config.yaml
model: "image classifier"
image_size: 64
crop_scale_min: 1
targets: ["line"]
channel_attention: "se"
avg_pool_shortcut: false
residual_init: "none"
grad_clip: 1.0
warmup_steps: 590
Rows from block 7 of a small image classifier, named by matrix and row number. Rows with one number belong to one channel. Each number is 128 + 32 x the weight over its row's rms, rounded and kept within 0 to 255. All counts start at 0. Numbers have three digits each.
After each channel's rows are labels from the 100 images, of 14976, where the channel reaches its highest value: "responds to" is what is common among them; "peak on" is the class under the peak. Only what is clearly more common there than usual is listed. The data: rendered roads seen from a driver's seat, with toy cars, trees and houses.
# convs1: 3x3 conv (model.blocks.7.convs.1.weight, 56x56x3x3, each kernel summed), inputs 0-55
# convs2: expand pointwise conv (model.blocks.7.convs.2.weight, 224x56x1x1, transposed), outputs 0-111

convs1.41:166128128171149088175158165158105159170120149121110146126087158137091124135115113064138116131184164167150124175190143157161161150135143165128144229170156116138114165103
convs2.41:128080128084077128128105202128174169128128128128162128128128128128128128051128061128128128150188060054128128077128128181128082085128219146077128128099086128093156128173089128128128161128059128128128128078094128128128128128104128128071169128110191128128179145128084128128128174120101128128128128196179143128163158083128128128166128128128
responds to: dashed white line
peak on: road

convs1.0:116155191133154121155135150163140136126180115150170128110128149164136128167102102132125114129230179136149145105173095116156190130199141120195148139128120143085166146079
convs2.0:128128128128128128159128128128128088149128128128187079190128103128128028000128074176128128128128042128110184128128128128128128128128128128081064128128128128099128128128128183128128128170128077090202128149080128128097048128081128086076100128128128062128128128128128128128169128085067113128082128128128128032162158128128128128128128128128
responds to: dashed white line
peak on: road

convs1.18:141097141148122128125128119135070138133113122095108106128128140078189200116163181156188128127053135119100100120124124156153128171119146101117170114138109186104050058152
convs2.18:128128078061078128084128128128215128128128028128085128093128128128128128128177146128128128128174128128183189128128193128091032128128128128128128163012180128128091087128128128072128128128042128128128128128128128128180128206128128128080128128094128128206128128128128128170128156128128128204128128187128128128128128160128128128128128128128
responds to: dusk; solid white line
peak on: road; marking

convs1.45:176113143147131117131112148147128158194138157123127128164082150110132115098088160082155154127058097176079128156151167175118093160121133165101157200203147107164107160120
convs2.45:128128084065128128128128128128169219128082128128128128128128128128128128155128158128157128186156128128210128069228143138128098128162128128128128128128128128128128069128128128128128128128128128128128128128128086149128177128095174204128171139193128178197128128083128128145128180194128167128128162128187166128128128128128128186170128128128
responds to: dashed white line; dusk
peak on: road

convs1.6:155107116133127114074139153103039117143107158151101141152130167150173192119158154180162125134069126174107063128143169158149124136128135134101161073190137147155106113169
convs2.6:128128128128056128128128128128128128128221128128128128128128128023128128128205184128128181128128128128128128128128168128059042128128128181128172176043128128128165128030128128109128204157128128128128128128177128128177194128195128128128128128128128128128128128128060155128128128128128067128128128057128128128128168128128168128128128128128
responds to: dusk; solid white line
peak on: road

convs1.2:142156144111135092131084119125128110112182155176152198217114123147102103143196116110083091126158115178151153173175152126090150134149132128149093145152179116158181149106
convs2.2:174084128128100128210128128128128128182171128128195230194177128128128128128056128128128164128128057128128128128128128128128128080128128128157062128128128128128128075128128128128198128128128128128128128063058083128128128128189128128128128128128128076128128128071085128128128128214062128051192175128128128128207128128128128128128128128128
responds to: dashed white line
peak on: road

convs1.29:106118086103136118061118136107128112122128095135128102115186121118173141128164159189147171131086109082128114129133115146121109081128145080124137057107103198099102068209
convs2.29:128128128128128128083128084217128128128128128128128128128128191128128128128152128128235128095128128128128128128128226128128100128128128173128128231128192128199128128128128128050128128128128161128160156128128213128128128185128128128128128139128086128128128128168128128128128128128128128128128128162128128128060070168128196128128167037128
responds to: double yellow line; dusk
peak on: road

convs1.17:100166102098181125115116128118128098103160165169134122230145115171127115142128081101098088128190144143155139191171170101076128128108171150149097142117119140157190149128
convs2.17:128128242128128128202128128128163128128128185191182128227128128171211128128128128128095183128065128128069128128128082090209168128128128128128128128128128197182128187182128108128128128128128128128128128128128128128128167070128128128128128181128128128128128204176128177128128092128128128128128128128128128128128160199128128066128128177197
responds to: dashed white line
peak on: road

convs1.50:128089089138152098117110134116081151162123119146104095142131149128168182135172195166172128147089116129102099176170140177137082130107182125144177136155121212114088084164
convs2.50:052128128081128061128095128128186128128052068128128128128128128128128128128128073128255128128174128128217202128174178128032128128060128222128128128055170128128128100128128128049128128128128128101166128128128128128128128195101128128128201128128128128128128128128128171095166166128128128184128128128128128128128128196128128171128128128128
responds to: dusk; bends left; solid white line
peak on: road

convs1.47:128156108095146088143071102109104147142163181167185154198128164131149140167162115102074095153166072151131149142106154142077140138141088166126094168128135106177192140128
convs2.47:128090166128128128128128128128128079128084160196180128177128128059200193128175128128128179128082128128128128128128128056128091181128128128128128128179128216128128128043138128029128128105128128128128128068128128128128128062128079128128128128128128172152128128128128128128107128128178128075128165128128128128128204128128018128128128128092
responds to: dashed white line
peak on: road

convs1.16:113198159101144115167135147094138099101162094156128155132139141188120128182094115123125139158199143109184115143128050099101127092139121137179124188110128128113209110112
convs2.16:011128128128178128128128128128179174128128128181128128128128128128128074086128128198128128188128128128181163212182128128128093128128185128128128128128128128128128128218107174128128128128193128128128128128128128168070128128128183128128128128212128128109128128128187128128176128191085128187128128128128128045128128128128128128179173128188
responds to: dashed white line
peak on: road

convs1.55:131150094074137114153115128093112069082144205127087128170181101135121128166151074117099106111211150134186135143176166107094163119123134134116082164128133126140155170159
convs2.55:128201245128128128225128128128128128207067128128197128187176128128184088128128128169128161167128128128088128208128128128128157100097128128128128128161128128128128128128128128128128128128128128128128128128128128128128128052128128161128128128128128089043128128128128128128128089128128128069128128098128128128194128128128106128128128128201
responds to: dashed white line
peak on: road

convs1.26:148100102104119094128085071118139098104097213106084112128130110128106106139128114111103125120128076135122064094082188116067086173100078175128128188146159118166120136122
convs2.26:128128128128128073128128128128128128176128185128128128128128128100128128128128128128128206206128128128128128128203128128128128128128128128089128128128128181128128128095128128128213128128128080175128128128128128128212128180128212128128128128128128128128078128164128128128128185213128128128128128128128128128211128128128128128226192128128
responds to: crossing stripes; double yellow line
peak on: road

convs1.44:087150098082134184034137089114181128117158107137135169123134099075100128130112132159092155116074115128103168110068141100071076121128091100180123145155117114131086130142
convs2.44:178128128128128128087241076099071128128128091128128219082182128128128128128128128184074128128128128160091128128128128089128187128128101095128128082128142128128128078128128192199128128086128092128128128128128128128192128128128128128128128171218128186096128059128128128128082128156128128128213128069128128156128128128209128128128128049060
responds to: dusk; solid white line; crossing stripes
peak on: road

convs1.38:124084116138122130119146133139089137128100079103122080127145135112183176126157168174184165135107139111100113128138116152153133128130171104118179111114095211085070072209
convs2.38:128128098101128128128085182128128128128128128128128128128128128128128128128128128170207128128128092128128216128128128128088059128047165179128128176128164128128128128155076128082128193128090128128202128083128128128085128255092128092095163128128103128128177128128128093128128128128128128171128128212128128128138081128128161128128048085128
responds to: double yellow line; dusk
peak on: road

convs1.7:140143166157117143209171152140111147128147086171191163100128140132080130114137134108128090132168163143144171177198090151176138149168177128128138199144137128111137154083
convs2.7:128128128128128128128128217128160128128128128154128128128128128195128128128128128206128128128165091128128170128128128128128128073128184152070082128128128128128128128198128128128128128128128128128181128128083174128093128128128128128065167128094128128128128156128051066128208128088128128170128128171170128128157167128128128128184128128211
responds to: dashed white line
peak on: road; marking

convs1.21:129161122110160144100132156105156098100183109151154199146147157124125131139159109139123166163042089170095153123074138050120094151127122135159126163192086158158095140136
convs2.21:128128128162128076077228087128081165128200128128069202128193128128076128128128128128128128128128128155128092128128128128080175128180105116166151128152128092086105060128177163128128100083159128128090152128141067128188167128235175171128128128209128128093094128128128128092128128186128202128128128128128128128128072128233089128128216075075
responds to: crossing stripes; solid white line
peak on: road

convs1.52:106107101134122122086112128137077133138105095115093108122152140102172162132162179185177148137093116100119100111126118145135098104107154076112173080102101190096091060213
convs2.52:128063128128128128094128086128185128128128128128128097095128128128128128128128128128220092128128128128128176128128217128031128128128128185128128252128172128128128128128128128021128187128100128128128128128128128128085128128106128084099166128128096128194128128128128128128128128128091128171128128128128128128128128166128198128128128128128
responds to: double yellow line; dusk
peak on: road

convs1.51:094138095065144152072102104123190128107150128128157094143137106066128090125119116122064183128050105115100128128095145096072091103128126104137076106085068133148109148128
convs2.51:128128062128128128128219128120128060128128128128040168079128128041128135128128128128080128128128128193033128128128128049012128128128128128128128101098128128101128069128128128128009128066128128128128128128128128128190128094228128128228061128161128128128067128128128128128064128128128128102128107128128128128128128128209128128128128128128
responds to: crossing stripes
peak on: road

convs1.9:137089083113045153067117123129110112128086128130054088101134141154155147067119140157132142131144112082078105079114156128118107107103149118075127048104113157128128128183
convs2.9:128128128128165156128128144094128128128176165168128085128128128050176128151128156128128168153069128179077128155058128085128128167063128148128128128128128171128165128128128065128128128128128128128079128193128128128128172075128128049128066128075128128128065197190128128128045128064128087128128160128088128128128182208128128128128128128128
responds to: dashed white line
peak on: road

convs1.37:163128164111145128148128146102116128114139128128160174179132173104114134163156128125106195141090065116128153066006149091089127151162099143125122165187146117144115128124
convs2.37:149128107140128060128213128128128128128194128128097255128212128128128128174072128128128128128128128128088128128128128128128128128209128072128128053187089128081128128160239128176128078128128091128128128128128067065188128091128128167128128128128128128078128128128062097052128128165128128128219071128128128128198128128234128128128128128128
responds to: solid white line; crossing stripes; dusk
peak on: road

convs1.31:081128126114148105080129153108128118116147100145132140119193140148185143171185164206138147149175143119135133156160125120133159114161151061179135079088102185096155116180
convs2.31:128128178128128128128128128128128128128128157128128094196128200128128089128176128185128128128128061128128128128103128128128128053084128128128037165076128128128128201114128128098068201128128128074128128128128223128101036128096128128128128128128128061128128128128079128112128128128058119128073128128128128042128128128128128128128128055128
responds to: dashed white line
peak on: road

convs1.30:128146154168169107144148118132112119090161124170144149140110118130056111090123054121115064108128162165145144134130112171161146176118105143169121242151120128138108119073
convs2.30:128196128032218128128128189128128128128128128175128128128039085192128128128128128229128128128128128093128128128128128128128063175128207128128128128128128161128128093218093223128176128128128091128128128128128071128128128128128128128128128128128128068128128128128045128193128128165128164180128128128128149128128128092128128169188128128128
responds to: dashed white line
peak on: road

convs1.48:129133076112121117141111086082116088069149149141093135140154076184089076142116092131108112088244114112156130141163141099119122111087136118122111135063121107120179148128
convs2.48:128198176128203128234128128128128128128128199191128128128128128128128128172128128128128128128092128172128128128128128128128096128128128128128169077128128192128196128128128128128128128207128128128128128128128128172128128068128128128128128128095128128128128206174128181128128128128184128128128128128128128128217128128128128108128128128128
responds to: dashed white line
peak on: road

convs1.5:117156144165118128128128144147110113078129128150128128078064116199110118110045085117128086128143161112150096088145015118138161136136126120176128136104128097078148144096
convs2.5:078185128128189128128128128214128128199128128059128128128128128128128128128128128128079034128128128128128128200128128212186128128128128128128128128078128128128128128128062128128042128128128190128128128128128128128128128128128050128128128073128128128086128128128128128128128013128128128078030128128044128068089128128128128128069128128128
responds to: dashed white line
peak on: road; marking

convs1.24:184116101093143094079123154123139112107111128111141109117078114158095080108071059091100107113095141151106074107115128108115100152128075146164091145195111051128087120099
convs2.24:128128128128128079128128128091128128128220128128128158128128128128128128128194128087061182128128128128128060128128128128128128175128128128128128064057128128166166128128128128128159128128128128066128128128128128128128128128255128215128094073128128220128128128128128128231128052128128128128128128128188193128085128211128128153128128128128
responds to: crossing stripes
peak on: road

convs1.46:137070133170094115130118119145089150154075106114113087148128150079152157070134165117195128143095133131078118143141122195157128166118154129104183151151117141126026113155
convs2.46:087128090049128077128085128176128184128128046128128128128128128128128168128128128128177128128224128128207167085167228128058051128128172128128128161037128128091128074128128145128128128068079128097128128128128128128128128128128179164098210128128128128205165128128128128128128184165128128198128128180128177109128089128128153218167128085128
responds to: solid white line; dusk
peak on: road

convs1.22:130089102082071096128062128089145071114102186127069106094139072121116077077105113140087106128145128128114052117114160131099098103088099182091099136138128131141119118136
convs2.22:090128185128128128180128201069128128202128128128128128128128128128128128142128181128128128128128163128128075128190128128179086128128128128128128128128128128128195128128128128128128128128128128211128064128179128201199204128128184128179128128161128128128055128183128185128088128128128128128087128128128209128192128128128128128128128128128
responds to: dashed white line
peak on: road

convs1.11:085128108123140131053128148101128123120143100158128124130192128161154160174180148197152154133121118077128116132128138123128109112128128036159138054106101189101128103184
convs2.11:128128128128128128128176128255194128128128128128128128128128128088128128128167128128128106128128102128128128128128128128128083128070128128128128187063228128128093128128128128128062128162128189075177128128106212128128085186128128128128128128128128128181128160128108128128164128087128128128071128184071128128128089128128213128128128044128
responds to: double yellow line; dusk
peak on: road; marking

convs1.10:119138162140142094136137128153135127128140091141145134104041145129073108128052085054102071125135138128164104122118073127125128141119093128147115135128124038121169128053
convs2.10:128128128128128128066128128128128128128128128128163128128128128128128128128128097054128128128042128197128056128128128183128167128128128128232128128128128128183128128128128128128128128128228128068128128128128128128128128128128128188128128128128045128128128128083128128128128128128128255128128205128128128045092128212128162128128128128075
responds to: dashed white line
peak on: road

convs1.40:146146122114121116156143159127067141163145158144178129187124147115197159138169148131159128135240131157170136148161147176111126117166112150124163127152128118169210140132
convs2.40:128064128128128128198128196128128128187128208128182128236128128084189128128181128128128128181128079157159128128147128128128128128128128187128082128128128104128178128128128101054109128128063128128128128128079169128128128128128128144128128128128128128128128128070037128128128201128128128128128233098128128128201186075128181128152128191128
responds to: dashed white line
peak on: road